Rows from block 4, named by matrix and row number. Each number is 50 + 15 x the weight over its row's rms, rounded and kept within 0 to 99. All counts start at 0. After the name is the row's rms in percent of the matrix's.
# c30: last pointwise conv (model.blocks.4.c3.0.weight, 384x384x1), inputs 0-47
c30.213 107:47 57 58 45 40 40 67 36 50 40 28 83 57 54 49 63 54 30 26 42 36 50 52 49 40 63 72 38 65 53 53 29 48 34 48 51 47 27 32 19 37 16 37 49 59 56 63 50
c30.214 098:59 50 40 44 61 25 60 51 44 71 67 37 40 56 54 83 71 48 67 09 46 50 48 55 43 38 49 96 23 61 53 60 99 18 44 79 51 67 50 40 27 71 57 55 69 81 38 51
c30.215 101:44 66 54 29 44 35 65 57 66 59 15 33 59 40 41 57 51 54 48 67 54 80 45 55 72 45 32 68 61 88 79 49 44 62 54 61 33 29 32 67 40 10 45 43 30 68 49 54
c30.216 095:68 47 50 34 43 29 38 35 47 20 36 41 46 20 51 57 27 24 99 55 88 56 26 58 56 53 80 57 94 64 60 92 46 38 44 77 43 60 54 45 30 58 68 45 36 42 85 48
c30.217 096:36 51 59 66 37 41 62 48 59 26 60 72 36 42 28 69 36 55 53 36 76 48 34 43 72 37 18 46 65 46 30 45 61 51 42 44 43 40 67 50 62 42 57 54 52 28 48 50
c30.218 099:41 46 72 57 58 63 35 52 45 53 54 50 37 51 57 31 65 45 40 65 39 65 73 43 53 58 42 56 51 66 69 56 37 51 46 32 58 37 16 35 35 41 57 46 46 72 52 77
c30.219 097:70 67 41 80 50 54 53 31 61 28 49 83 25 54 99 78 60 48 56 41 62 61 69 55 51 57 99 69 44 28 46 51 22 56 39 34 36 36 68 42 24 86 54 85 71 78 62 49
c30.220 104:24 58 24 40 42 48 72 39 27 54 53 55 28 39 59 69 51 42 60 24 50 42 53 53 38 69 47 37 44 32 61 45 53 48 70 45 42 39 46 55 62 57 57 40 24 12 27 66
c30.221 093:46 42 55 51 27 61 60 60 95 50 56 45 52 56 59 03 54 49 47 45 45 44 50 39 34 62 44 32 63 33 53 50 42 29 52 50 39 62 90 63 57 54 75 23 59 34 71 56
c30.222 096:54 42 58 51 46 62 33 68 31 57 51 28 32 53 67 59 56 28 53 50 45 39 40 41 57 34 45 46 52 81 50 46 55 37 51 67 21 58 27 88 50 47 17 45 54 52 55 69
c30.223 096:53 59 34 29 58 34 39 45 32 62 48 31 44 48 68 52 54 37 59 54 55 67 31 40 28 62 48 59 62 33 47 53 44 50 73 54 79 56 62 71 62 64 42 59 54 56 50 59
c30.224 101:59 82 59 33 66 50 57 30 46 35 32 53 55 38 51 48 40 46 57 57 64 68 63 53 23 73 36 72 45 49 63 47 25 37 42 69 50 53 23 48 45 31 50 43 36 58 64 52
c30.225 103:63 62 68 73 72 43 69 74 48 39 82 65 31 51 48 72 67 30 27 70 45 45 64 40 63 48 36 65 39 51 44 84 42 45 47 45 37 33 12 85 41 88 29 58 67 82 49 53
c30.226 091:48 61 51 37 41 41 66 63 40 21 57 53 33 44 66 55 63 19 35 64 75 49 73 22 33 40 48 46 73 42 62 46 51 66 44 54 26 51 47 53 26 51 55 10 42 56 62 42
c30.227 108:64 81 56 33 27 53 15 52 60 56 42 18 40 47 64 40 79 56 38 34 31 34 54 69 48 36 66 46 80 44 43 53 33 30 34 60 55 47 28 52 47 54 23 41 19 59 91 81
c30.228 111:65 45 48 07 44 64 71 31 40 50 31 43 68 52 42 16 62 72 62 44 81 31 49 34 53 47 47 59 22 62 50 65 29 37 96 49 81 68 51 51 58 46 46 67 33 24 74 83
c30.229 105:54 48 43 54 77 37 46 45 43 52 80 58 35 41 75 57 53 67 65 59 88 37 50 12 54 39 65 63 50 28 28 43 72 56 25 51 44 49 31 49 56 53 64 63 54 41 52 47
c30.230 101:30 42 74 75 68 29 34 36 40 44 49 51 28 51 47 49 60 52 57 65 80 54 62 47 36 32 64 60 53 48 43 51 53 64 15 54 45 71 54 56 36 33 43 58 75 30 43 59
c30.231 097:30 39 45 50 63 34 56 22 55 55 71 41 44 48 30 42 66 57 57 50 25 63 36 53 59 62 48 50 26 45 34 23 86 69 60 49 76 42 57 59 57 55 37 36 61 33 39 41
c30.232 102:72 65 44 58 45 49 45 65 37 56 56 62 46 40 68 37 41 44 77 34 66 44 45 63 64 39 45 45 42 86 51 59 33 22 57 63 37 37 73 47 18 21 47 18 65 50 64 31
c30.233 096:52 55 55 49 63 66 38 37 36 50 34 63 40 47 56 23 65 43 38 52 61 58 48 39 62 43 39 54 49 45 04 42 53 57 60 35 44 66 62 44 54 54 86 40 58 38 74 36
c30.234 095:22 25 46 50 41 50 55 35 69 58 83 54 33 61 60 40 47 34 62 74 66 39 42 33 46 48 52 64 42 61 56 40 27 54 33 50 70 49 66 58 38 66 58 66 53 55 53 73
c30.235 101:49 67 39 44 42 59 36 43 33 44 55 61 34 50 50 62 58 43 41 52 44 54 48 49 39 48 00 37 57 40 37 49 52 53 28 24 43 36 63 40 32 56 43 79 38 15 56 56
c30.236 101:54 57 60 48 45 52 56 53 85 63 44 39 52 30 58 72 77 38 74 70 38 74 47 26 33 37 43 50 42 51 59 52 48 55 33 29 32 44 38 50 52 76 65 53 41 43 13 60
c30.237 101:73 66 51 43 80 56 63 61 69 75 73 44 42 57 62 81 63 54 27 26 42 52 49 52 50 33 50 33 51 35 57 50 51 45 52 51 60 42 50 41 45 62 48 42 32 68 58 61
c30.238 093:66 24 85 54 33 38 54 38 51 99 53 31 97 43 46 61 34 59 83 52 80 51 47 42 50 42 00 72 43 36 61 46 28 36 42 54 92 56 39 85 80 65 36 55 47 59 71 53
c30.239 103:39 42 72 32 58 40 70 51 38 37 36 44 44 71 17 40 56 23 42 59 32 27 45 54 49 45 51 34 53 42 50 56 33 67 80 51 34 68 52 56 41 54 16 53 25 72 24 55
c30.240 099:49 39 31 56 61 54 33 45 14 89 58 44 22 49 42 74 52 40 41 54 43 29 46 42 54 34 38 17 75 63 64 57 52 80 44 70 99 61 43 60 32 74 56 60 48 72 83 49
c30.241 106:58 52 44 63 27 40 64 50 59 47 58 53 53 63 50 76 52 48 45 73 34 50 44 41 57 27 36 60 73 65 52 46 48 47 36 65 48 40 43 36 54 44 63 34 43 61 47 39
c30.242 106:57 42 50 39 80 23 50 63 52 38 40 49 45 58 71 49 58 37 76 58 54 64 35 53 49 41 44 40 50 72 49 32 77 68 77 53 55 54 46 70 55 34 19 75 83 42 60 39
c30.243 105:48 22 46 30 77 53 47 48 67 66 81 40 30 67 43 79 93 38 49 54 46 58 46 80 77 39 50 39 98 62 40 35 71 28 71 42 29 52 48 32 53 72 41 37 69 50 42 52
c30.244 109:57 54 42 57 83 58 60 59 84 28 37 32 50 58 35 55 67 48 42 46 44 47 41 55 70 43 19 60 73 14 62 33 36 63 52 61 28 66 63 38 49 34 57 47 61 49 58 50
c30.245 096:31 28 60 52 48 38 68 55 54 40 57 51 49 24 43 22 64 66 63 32 49 45 47 29 69 30 33 65 34 58 55 54 39 59 62 56 58 27 57 59 17 31 62 34 64 59 45 58
c30.246 097:36 44 50 56 59 50 16 53 32 54 64 41 31 62 28 59 29 39 55 60 53 50 38 65 37 46 75 59 65 20 66 56 60 59 54 93 27 67 54 47 39 58 44 39 66 46 46 23
c30.247 100:47 43 63 36 53 56 49 73 47 69 38 61 58 27 52 67 57 25 82 73 54 53 08 17 54 71 72 77 18 52 55 62 61 73 34 54 15 52 41 30 40 30 39 51 45 51 28 55
c30.248 098:86 59 47 37 32 42 41 40 64 42 72 46 14 29 62 54 80 42 62 45 64 66 65 59 54 28 68 71 67 71 48 55 46 47 64 50 34 46 65 61 59 58 43 60 04 47 89 57
c30.249 099:75 44 53 68 27 28 34 53 50 21 52 54 62 22 53 39 42 82 55 37 51 69 44 35 28 78 50 68 40 51 55 39 45 60 56 23 56 36 57 68 64 62 57 66 69 76 25 41
c30.250 106:30 49 61 37 49 64 39 53 58 40 41 48 46 43 53 59 42 47 48 48 50 67 57 50 41 18 42 45 48 42 74 32 32 39 73 30 57 47 59 47 17 59 61 63 62 43 37 37
c30.251 107:42 62 63 39 51 27 39 54 32 28 45 50 50 30 40 74 07 55 38 36 60 28 31 41 46 44 42 32 31 33 50 36 51 47 88 32 44 45 47 58 44 29 53 72 53 42 42 38
c30.252 098:73 57 54 25 40 70 61 69 76 29 45 43 36 61 52 52 78 42 41 67 69 20 39 52 55 55 59 65 29 59 46 46 32 33 45 31 56 39 46 66 54 38 59 50 41 32 45 60
c30.253 095:71 44 47 67 40 48 25 60 66 73 49 64 26 56 60 48 54 60 53 62 59 49 65 50 58 72 35 74 64 99 45 60 36 79 43 33 30 25 49 33 50 50 71 55 56 63 40 70
c30.254 104:32 61 39 39 34 52 39 50 60 59 41 55 40 44 40 49 50 29 67 37 83 39 46 21 64 36 57 92 64 66 43 48 36 46 33 84 25 92 57 56 37 51 77 51 49 43 46 64
c30.255 094:62 42 56 39 50 62 39 64 60 54 50 52 43 37 40 56 48 28 54 47 35 40 41 55 39 68 48 20 52 41 29 16 52 62 39 46 27 20 41 41 61 43 52 56 09 60 70 58
c30.256 105:65 33 45 60 37 69 42 50 25 52 38 82 53 57 46 49 79 85 62 67 60 62 47 30 57 61 58 52 47 45 78 55 21 63 52 68 63 56 56 37 43 76 39 49 21 63 52 48
c30.257 099:57 62 45 39 54 37 73 34 44 47 53 45 67 42 30 57 49 18 47 31 54 50 45 53 33 45 53 71 70 59 48 42 39 49 37 96 88 48 19 49 16 81 62 27 30 32 44 20
c30.258 100:81 50 62 55 49 64 48 49 66 27 54 78 41 55 65 32 46 46 18 60 54 58 66 52 33 80 85 52 65 38 53 47 28 50 35 39 40 64 92 51 47 58 44 61 52 62 40 46
c30.259 097:50 44 51 53 47 40 78 48 70 37 62 44 53 58 42 51 74 39 60 46 50 43 81 61 46 42 58 47 33 52 48 35 47 58 49 68 47 80 59 54 42 77 59 38 66 56 42 55
c30.260 107:58 45 33 47 80 35 58 72 32 37 77 48 51 57 67 33 55 26 32 28 63 55 57 26 70 37 24 71 47 42 71 50 40 40 32 40 39 88 56 30 42 63 40 41 55 27 60 52
c30.261 093:60 67 53 50 28 73 61 42 53 80 50 37 65 49 50 41 64 42 68 91 57 30 70 49 49 39 45 60 68 75 83 26 53 61 42 46 61 60 25 41 80 26 76 48 85 42 52 53
c30.262 104:69 50 62 54 60 57 54 54 55 58 77 91 69 38 42 71 78 62 59 50 38 38 48 55 73 58 40 53 61 44 41 48 51 48 38 51 51 30 64 42 59 61 44 29 75 60 51 39
c30.263 103:29 63 73 48 58 67 14 39 80 48 70 68 48 54 75 65 79 58 59 63 51 32 41 41 66 43 49 50 50 49 69 46 66 18 31 40 50 64 54 39 01 47 37 62 68 39 41 64
c30.264 099:81 41 55 53 45 36 29 38 31 72 90 66 56 47 43 44 49 67 56 53 43 27 45 59 37 45 39 31 43 61 64 45 78 59 52 37 63 60 64 44 45 41 25 47 57 79 48 54
c30.265 099:44 40 45 31 43 49 55 36 66 64 61 51 47 61 55 54 50 43 50 30 33 73 65 84 59 40 55 54 39 25 64 50 65 48 44 44 80 44 52 50 40 58 25 51 44 51 39 53
c30.266 108:43 45 87 67 28 58 58 64 18 71 37 43 52 45 44 64 73 81 49 39 46 23 82 53 57 46 39 75 39 36 54 68 54 52 42 30 55 41 44 42 30 53 65 36 84 17 63 52
c30.267 099:26 30 62 68 54 14 35 39 21 52 52 45 24 54 70 67 33 27 68 15 46 71 47 60 38 41 58 43 60 33 59 47 35 42 61 39 52 75 30 43 28 71 29 56 52 45 48 25
c30.268 102:50 75 49 45 44 33 55 71 45 56 32 45 59 57 49 53 46 10 57 29 52 37 26 23 62 73 47 56 39 48 44 43 65 41 62 67 70 64 24 46 45 45 21 40 01 62 35 51
c30.269 101:35 87 53 37 61 57 42 40 38 34 74 37 65 54 47 44 65 47 27 54 63 62 19 80 79 71 70 48 46 53 71 56 68 43 74 53 49 31 54 58 52 51 39 59 31 57 69 42
c30.270 082:73 63 50 49 69 45 42 60 62 38 25 22 42 59 94 92 48 12 36 55 42 71 49 76 99 58 99 34 46 12 55 80 54 85 31 02 50 77 60 66 32 58 19 52 31 55 10 51
c30.271 094:66 45 60 39 39 68 31 48 53 44 39 47 64 45 61 79 42 48 40 40 57 34 65 61 57 60 31 78 62 38 45 27 64 60 38 31 52 25 50 58 66 71 57 62 59 41 62 50
c30.272 107:73 31 35 45 48 41 49 44 54 38 74 44 31 66 44 42 37 59 40 45 52 71 55 38 42 38 55 70 47 36 48 46 50 37 47 54 36 57 57 35 64 58 79 41 43 59 46 31
c30.273 101:52 38 38 68 59 76 30 27 72 45 31 46 40 49 68 38 52 80 48 46 47 60 77 80 54 70 47 59 69 56 47 57 42 47 37 80 75 60 47 37 65 53 48 55 38 70 65 35
c30.274 100:37 60 72 49 28 53 58 55 46 49 55 51 25 31 42 49 42 43 63 30 45 57 71 60 41 42 42 45 87 55 59 54 43 46 63 33 47 45 34 62 46 39 68 44 57 30 83 74
c30.275 100:46 57 92 30 61 64 50 87 67 70 29 47 35 82 58 54 18 55 95 64 40 41 93 52 73 16 16 42 29 44 57 45 57 69 53 41 66 12 67 31 76 44 46 46 36 38 53 35
c30.276 095:54 41 68 52 41 45 47 71 55 88 53 47 59 28 35 60 69 65 77 45 37 67 62 58 61 45 35 24 55 57 10 42 26 68 38 52 29 53 43 83 57 64 56 29 65 34 66 48
c30.277 095:45 41 46 59 59 49 56 52 70 74 51 61 47 58 53 52 57 65 54 51 54 64 54 45 36 42 53 39 34 46 48 33 33 49 63 62 58 60 76 45 37 40 48 56 58 57 41 29
c30.278 102:57 44 36 52 49 45 34 54 75 33 51 51 57 63 49 48 19 30 49 40 33 58 42 53 43 53 59 62 49 59 86 55 38 41 38 67 74 26 47 63 66 57 28 64 41 42 58 48
c30.279 097:57 63 34 41 62 46 61 35 73 79 38 58 89 51 42 66 45 30 60 36 63 71 31 54 33 64 61 42 43 37 65 69 51 55 65 34 53 32 06 58 44 44 43 99 51 57 36 76
c30.280 106:54 37 44 39 38 42 56 50 34 58 61 48 48 40 53 49 60 56 45 47 51 53 48 35 56 21 47 64 42 57 59 46 36 54 46 48 46 55 23 43 46 29 67 49 46 67 55 34
c30.281 098:39 28 79 85 43 53 50 36 52 40 68 40 31 65 56 39 22 36 50 56 70 99 85 62 36 19 84 57 56 22 39 50 46 36 74 43 41 24 53 59 38 55 58 42 30 00 41 59
c30.282 099:40 42 17 62 34 64 48 57 54 43 59 29 60 69 44 39 43 50 51 31 37 69 59 42 49 76 45 66 55 86 40 41 41 32 75 65 39 56 50 41 62 40 27 67 44 65 42 55
c30.283 096:29 64 65 46 18 82 84 74 91 51 41 34 54 31 53 30 45 74 49 53 27 51 54 39 39 58 56 67 72 52 61 40 70 38 51 41 43 68 72 67 33 24 81 63 39 38 53 76
c30.284 100:54 62 54 44 57 23 29 43 53 46 53 46 31 44 51 68 43 48 55 43 72 33 65 55 31 52 55 65 60 64 33 50 54 42 94 42 22 67 47 52 40 56 68 35 38 53 36 27
c30.285 092:45 71 54 49 37 44 78 70 57 65 37 73 51 25 45 49 74 42 39 35 52 41 59 64 47 46 47 25 23 52 59 24 41 59 35 49 37 56 52 68 52 44 42 64 12 44 28 50
c30.286 084:56 63 31 47 44 39 55 51 57 24 64 75 24 65 90 58 44 27 72 68 86 45 84 62 99 44 99 72 45 48 56 83 50 75 66 66 25 61 34 50 30 39 42 34 64 32 49 62
c30.287 087:53 47 82 33 26 55 66 30 27 79 41 61 63 59 60 78 40 29 88 83 48 44 99 68 91 35 09 55 56 57 43 45 40 72 34 43 41 48 31 50 82 45 54 31 53 33 59 79
c30.288 092:23 56 54 33 43 39 40 60 70 43 63 82 33 58 67 54 66 48 44 65 69 54 54 67 70 59 57 51 50 48 71 68 41 51 39 27 70 43 52 39 42 41 56 57 37 59 32 46
c30.289 093:58 60 52 60 53 40 44 36 58 62 58 48 60 61 50 60 30 58 60 73 45 37 50 68 18 23 33 48 46 85 62 56 35 56 63 48 52 31 56 74 42 22 50 21 51 76 66 46
c30.290 098:30 60 20 32 32 45 77 57 59 49 50 65 57 46 40 80 60 30 65 71 22 42 78 44 62 52 75 54 67 51 51 40 45 43 31 95 42 47 35 91 37 41 71 66 41 33 25 33
c30.291 100:50 38 33 58 53 39 48 45 43 37 60 50 41 74 52 49 50 34 38 67 18 63 43 85 55 63 27 73 38 42 81 43 18 58 62 26 50 81 56 54 84 24 60 45 26 56 39 28
c30.292 099:49 76 34 10 56 34 57 34 80 64 42 13 54 60 63 65 69 52 60 38 58 26 58 38 54 61 60 50 54 55 61 53 63 40 52 32 63 78 47 35 39 80 64 59 37 45 39 11
c30.293 100:59 49 53 44 99 25 24 85 50 55 33 37 32 35 48 65 66 26 34 41 51 70 44 52 47 61 42 63 65 37 36 35 99 58 99 49 43 35 39 71 57 46 66 40 68 44 62 54
c30.294 103:40 71 35 34 62 66 23 45 56 47 84 36 72 40 21 68 78 73 59 45 75 35 45 54 65 52 83 30 78 45 46 37 38 41 46 52 52 62 50 50 45 26 39 63 51 40 76 75
c30.295 102:36 54 63 79 74 55 49 38 37 40 42 76 44 60 61 39 50 67 46 38 43 59 44 60 66 54 62 67 55 78 47 73 27 44 40 22 36 37 51 35 19 33 44 32 74 64 48 41
c30.296 099:48 47 60 52 47 56 36 73 66 45 64 68 38 80 63 32 30 62 63 33 54 50 61 09 68 55 45 34 49 66 54 46 44 41 39 61 35 72 85 44 80 46 56 40 16 51 52 54
c30.297 097:49 60 37 62 56 26 40 74 45 41 48 57 31 62 57 64 72 30 60 47 64 36 72 28 51 54 25 67 35 35 49 31 35 74 49 24 53 54 52 56 49 37 47 27 16 27 35 55
c30.298 095:66 55 49 60 47 48 45 46 45 27 31 35 25 34 86 64 33 40 67 57 85 57 75 46 53 53 99 62 51 17 44 99 53 54 30 50 59 43 48 51 00 46 40 56 55 64 25 63
c30.299 111:30 72 52 92 63 92 34 60 51 41 57 61 63 65 45 41 42 58 51 79 46 43 48 54 58 63 70 71 53 51 49 65 44 55 53 42 43 54 25 49 47 52 77 68 40 63 60 90
c30.300 095:41 76 54 35 71 34 38 47 59 63 54 56 59 52 56 67 41 70 51 55 48 33 48 51 54 53 38 68 22 39 29 57 64 49 62 46 42 62 37 84 67 82 65 55 64 49 36 43
c30.301 104:45 37 34 76 37 40 39 74 43 28 39 53 60 35 36 32 30 35 51 37 53 41 49 51 43 35 46 31 26 53 57 61 40 44 62 57 61 52 65 66 50 84 65 89 48 46 57 64
c30.302 092:87 77 44 23 58 37 25 70 30 42 43 62 42 44 55 65 50 35 42 34 30 34 58 67 55 66 52 37 37 67 56 51 36 35 27 80 40 36 38 37 60 55 53 36 44 59 71 63
c30.303 093:64 68 68 75 49 84 40 75 41 51 61 40 42 68 44 74 57 37 40 56 51 59 53 65 51 45 41 48 49 52 56 28 48 54 63 39 41 61 75 47 42 39 59 37 55 44 54 64
c30.304 098:67 53 37 41 55 30 33 50 48 17 53 65 34 22 74 39 12 55 50 56 50 46 59 42 45 37 71 68 73 68 64 54 45 47 47 81 64 78 79 71 57 54 57 38 64 49 44 38
c30.305 092:65 56 75 73 70 35 79 55 67 38 48 41 49 68 71 44 40 59 50 45 34 57 58 78 65 46 49 76 13 42 56 37 48 60 57 45 42 52 80 59 72 54 42 36 45 36 56 18
c30.306 091:75 61 35 65 05 33 63 40 54 17 56 51 38 51 81 58 76 43 73 49 51 46 54 74 99 45 56 39 21 40 58 94 40 32 28 41 43 21 63 68 64 41 53 58 65 52 46 45
c30.307 106:31 64 46 54 47 66 56 46 37 55 16 58 28 40 50 40 55 46 38 46 54 35 33 41 66 48 40 62 38 60 45 49 70 49 70 36 25 37 55 24 46 55 59 55 62 53 30 66
c30.308 097:52 47 55 40 42 81 30 28 57 58 61 44 72 52 63 54 35 83 45 46 72 47 58 46 54 48 32 37 72 27 47 41 60 77 52 28 66 46 47 55 70 38 46 36 71 75 72 44
c30.309 102:46 52 64 65 51 50 35 50 40 42 37 37 32 45 72 99 51 47 81 99 39 40 51 33 84 38 44 58 64 32 73 57 37 99 23 48 27 39 75 50 35 64 61 33 37 39 58 57
c30.310 103:60 58 57 32 26 71 71 35 37 63 72 49 49 37 74 34 62 48 52 34 41 53 40 60 77 28 51 41 56 56 45 46 76 60 33 26 76 67 39 40 39 63 88 31 59 28 50 57
c30.311 097:55 49 67 32 56 70 67 87 73 56 72 65 38 59 49 50 48 35 37 43 30 57 70 58 44 47 59 51 62 48 63 43 68 48 48 47 54 41 65 75 35 17 35 37 25 40 45 34
c30.312 095:31 73 46 23 33 21 53 69 54 49 46 61 55 46 41 57 37 32 49 55 76 42 52 47 34 84 41 60 44 74 45 63 55 54 59 38 33 45 54 18 37 24 47 38 37 47 42 50
c30.313 101:51 39 49 35 54 59 43 20 50 57 50 58 64 58 63 53 64 64 30 62 59 31 59 45 39 60 27 50 26 58 49 33 29 78 54 50 53 70 59 52 13 64 39 63 26 72 34 68
c30.314 092:53 57 72 61 69 43 42 39 79 80 53 70 09 26 39 60 37 58 33 30 34 71 77 62 41 75 44 67 59 47 54 70 45 50 67 48 50 35 86 50 39 19 50 52 66 50 34 45
c30.315 099:75 34 59 49 49 54 42 54 63 75 41 50 32 63 30 37 59 68 44 54 61 60 62 46 69 63 46 50 66 38 60 63 55 57 71 51 41 48 38 19 47 43 67 55 38 43 60 66
c30.316 103:71 38 57 32 68 60 47 58 66 46 31 30 44 39 83 54 46 36 50 50 32 47 53 32 48 28 55 43 64 74 62 55 57 47 41 42 72 70 42 67 35 63 36 48 48 35 48 45
c30.317 098:83 70 62 02 57 47 52 70 04 22 49 54 35 37 40 92 60 58 61 85 64 69 45 58 98 40 38 49 55 43 57 69 54 66 69 34 42 66 33 44 34 46 47 26 43 53 42 44
c30.318 100:46 42 73 40 75 35 25 61 37 41 34 47 63 56 31 37 52 62 28 68 51 48 59 49 64 42 57 99 55 36 56 25 69 67 40 27 31 41 52 18 39 48 51 54 62 11 53 31
c30.319 100:42 48 49 71 61 43 79 46 43 36 69 66 39 39 43 33 27 62 43 31 39 35 59 28 48 53 61 48 73 48 26 41 63 48 70 46 74 41 43 45 55 60 86 89 45 46 41 53
c30.320 097:48 60 51 51 82 59 29 37 85 37 44 45 65 48 33 51 25 44 48 76 32 82 48 38 38 60 40 77 48 35 70 66 51 71 51 44 43 31 49 45 53 47 59 81 68 44 29 38
c30.321 107:63 43 66 37 60 51 56 55 52 50 42 34 17 45 45 19 65 37 50 53 66 39 32 49 52 58 66 57 45 44 63 40 30 69 47 25 04 81 59 45 60 72 42 52 40 55 24 50
c30.322 102:33 62 30 26 56 42 66 58 55 47 37 60 62 54 32 48 41 64 73 32 53 87 83 42 57 49 33 21 43 58 32 46 58 39 49 51 75 61 43 54 34 60 72 35 20 77 71 66
c30.323 094:49 49 54 66 45 28 78 65 74 60 48 53 28 60 43 63 81 47 73 34 51 63 38 49 54 32 47 42 56 35 43 27 36 44 50 35 39 70 21 30 66 73 44 66 18 38 57 45
c30.324 100:23 77 38 34 56 50 43 39 47 41 51 41 58 51 40 55 48 51 50 53 76 36 35 78 46 52 76 51 56 57 54 48 45 50 73 45 61 30 62 51 44 36 53 48 30 51 58 38
c30.325 098:42 50 40 60 49 86 65 68 76 60 31 54 20 34 50 40 38 44 54 41 60 52 52 57 39 58 36 43 49 62 76 38 57 59 17 68 56 57 46 65 47 41 36 50 59 47 47 36
c30.326 110:35 50 38 51 44 57 51 55 37 54 74 12 54 28 40 65 62 46 31 61 74 50 40 54 49 35 29 37 31 46 63 51 61 33 33 43 37 40 56 60 65 53 36 76 69 67 36 42
c30.327 109:21 60 57 49 60 42 28 37 56 57 64 71 35 54 45 54 33 69 68 35 49 61 50 72 45 57 44 75 48 45 55 57 64 63 55 67 61 36 52 73 46 49 63 59 43 44 64 48
c30.328 104:45 70 46 23 79 55 49 21 59 59 59 51 55 81 37 55 27 65 57 50 46 55 44 45 70 48 57 64 28 45 58 47 57 43 43 56 60 57 48 68 64 23 50 46 31 35 16 38
c30.329 100:52 42 48 58 94 40 49 56 66 69 49 52 23 30 48 38 55 63 37 37 12 62 23 59 74 62 66 46 50 59 59 15 84 65 38 70 38 43 18 43 58 32 59 48 32 32 80 75
c30.330 096:39 53 65 54 48 44 84 55 71 60 49 68 58 16 17 57 53 61 44 48 38 65 58 71 37 47 57 35 33 34 67 58 57 61 56 38 56 59 78 85 55 67 43 46 32 53 30 68
c30.331 098:50 56 66 44 54 55 38 40 70 50 69 40 32 26 37 48 61 52 34 53 64 50 47 39 49 54 80 46 54 67 53 34 42 50 68 24 77 83 51 59 64 52 62 52 57 74 48 45
c30.332 101:45 41 31 66 48 77 45 39 55 49 79 61 58 57 22 61 41 49 58 49 41 47 29 64 39 49 36 48 67 69 37 39 35 50 58 52 44 62 58 79 24 62 37 35 34 33 47 43
c30.333 098:29 37 54 55 29 35 61 37 50 51 51 71 51 49 50 60 36 67 69 68 43 26 54 38 61 44 37 71 40 49 33 62 56 51 63 26 39 68 35 44 64 68 47 65 47 65 49 44
c30.334 106:43 70 59 47 30 69 51 25 36 52 52 62 67 29 66 25 36 37 41 55 54 36 43 28 66 74 40 46 78 73 29 41 63 68 41 57 49 71 49 36 43 36 51 69 69 48 63 60
c30.335 102:49 49 68 67 60 39 40 43 72 65 50 41 55 29 59 44 66 51 71 41 37 72 54 56 55 55 43 53 49 55 49 57 79 77 69 55 33 56 77 32 34 64 67 60 47 56 37 00
c30.336 101:63 31 51 53 70 66 51 43 70 41 47 64 74 50 60 42 61 68 36 52 50 43 56 15 46 60 53 12 45 60 25 43 35 51 45 97 79 69 29 41 71 59 57 71 58 57 53 71
c30.337 096:37 21 35 35 42 87 80 31 38 63 65 53 83 61 55 54 48 44 50 45 54 15 65 61 20 82 52 31 75 29 51 51 56 45 32 53 75 56 62 44 39 83 49 56 54 59 43 86
c30.338 108:45 46 66 59 55 51 39 58 46 74 45 42 42 64 40 66 71 63 57 67 30 53 68 23 56 45 54 39 73 65 28 77 52 53 35 85 70 60 48 55 60 53 57 68 67 42 58 49
c30.339 098:64 76 90 48 54 21 40 47 50 45 48 40 38 55 54 49 54 82 48 48 52 46 43 32 32 52 52 60 61 51 40 41 70 54 53 67 82 50 64 43 37 47 62 35 73 46 60 62
c30.340 103:41 49 47 75 60 77 76 46 63 44 33 66 86 33 44 45 41 64 38 33 60 82 69 12 36 67 54 32 51 38 35 58 33 62 44 51 53 38 49 48 60 62 61 60 75 62 41 66
c30.341 099:41 60 56 42 55 63 80 74 50 21 58 55 61 68 64 47 47 60 76 59 47 57 35 10 47 62 64 41 61 55 59 42 40 36 47 48 58 52 30 42 35 44 52 80 47 42 63 64
c30.342 103:64 52 33 50 40 55 54 50 77 20 47 61 55 61 42 79 68 29 55 54 63 42 49 59 39 32 08 82 60 64 38 22 48 51 38 67 57 39 51 52 49 52 55 62 47 33 48 34
c30.343 106:78 67 39 59 69 49 77 46 58 48 49 63 65 66 45 60 45 56 45 56 61 33 45 31 51 31 52 65 53 65 63 62 35 56 58 43 39 51 20 32 53 81 67 39 51 48 67 37
c30.344 109:70 63 49 68 53 45 47 41 59 21 43 40 30 42 23 65 39 45 35 51 55 38 46 79 42 58 72 34 36 41 40 56 43 75 36 59 71 32 81 41 29 75 69 38 58 69 55 51
c30.345 083:46 31 81 43 67 49 39 58 22 99 75 50 39 92 35 55 48 55 99 68 47 34 56 59 46 46 00 57 31 65 26 06 36 67 30 62 55 37 53 68 77 29 53 70 26 40 68 46
c30.346 102:63 48 50 38 76 40 47 53 38 66 41 56 30 59 39 33 47 77 46 30 36 43 28 47 60 22 59 62 34 49 46 54 36 33 49 33 62 51 42 24 79 46 79 50 60 41 58 48
c30.347 115:64 49 51 43 52 67 58 58 42 18 54 59 30 72 53 69 86 30 70 51 35 23 42 44 49 63 33 67 36 44 93 42 51 34 37 32 26 65 48 65 45 88 30 52 68 51 35 42
c30.348 101:60 46 43 29 36 20 22 39 63 48 25 38 33 52 46 63 50 64 43 24 53 34 58 42 62 22 51 36 37 43 42 33 21 48 50 79 64 52 53 35 61 67 61 48 53 51 69 55
c30.349 101:53 54 32 66 64 77 33 62 84 51 25 53 54 48 57 42 61 52 43 50 49 49 52 41 40 61 80 69 70 27 49 33 21 54 36 45 36 42 44 52 64 17 46 41 51 36 50 47
c30.350 102:44 42 24 63 64 24 41 61 48 49 90 86 38 63 18 36 49 49 88 26 50 94 42 62 62 58 43 60 89 63 16 50 99 24 72 77 44 54 55 31 00 58 49 65 55 46 81 54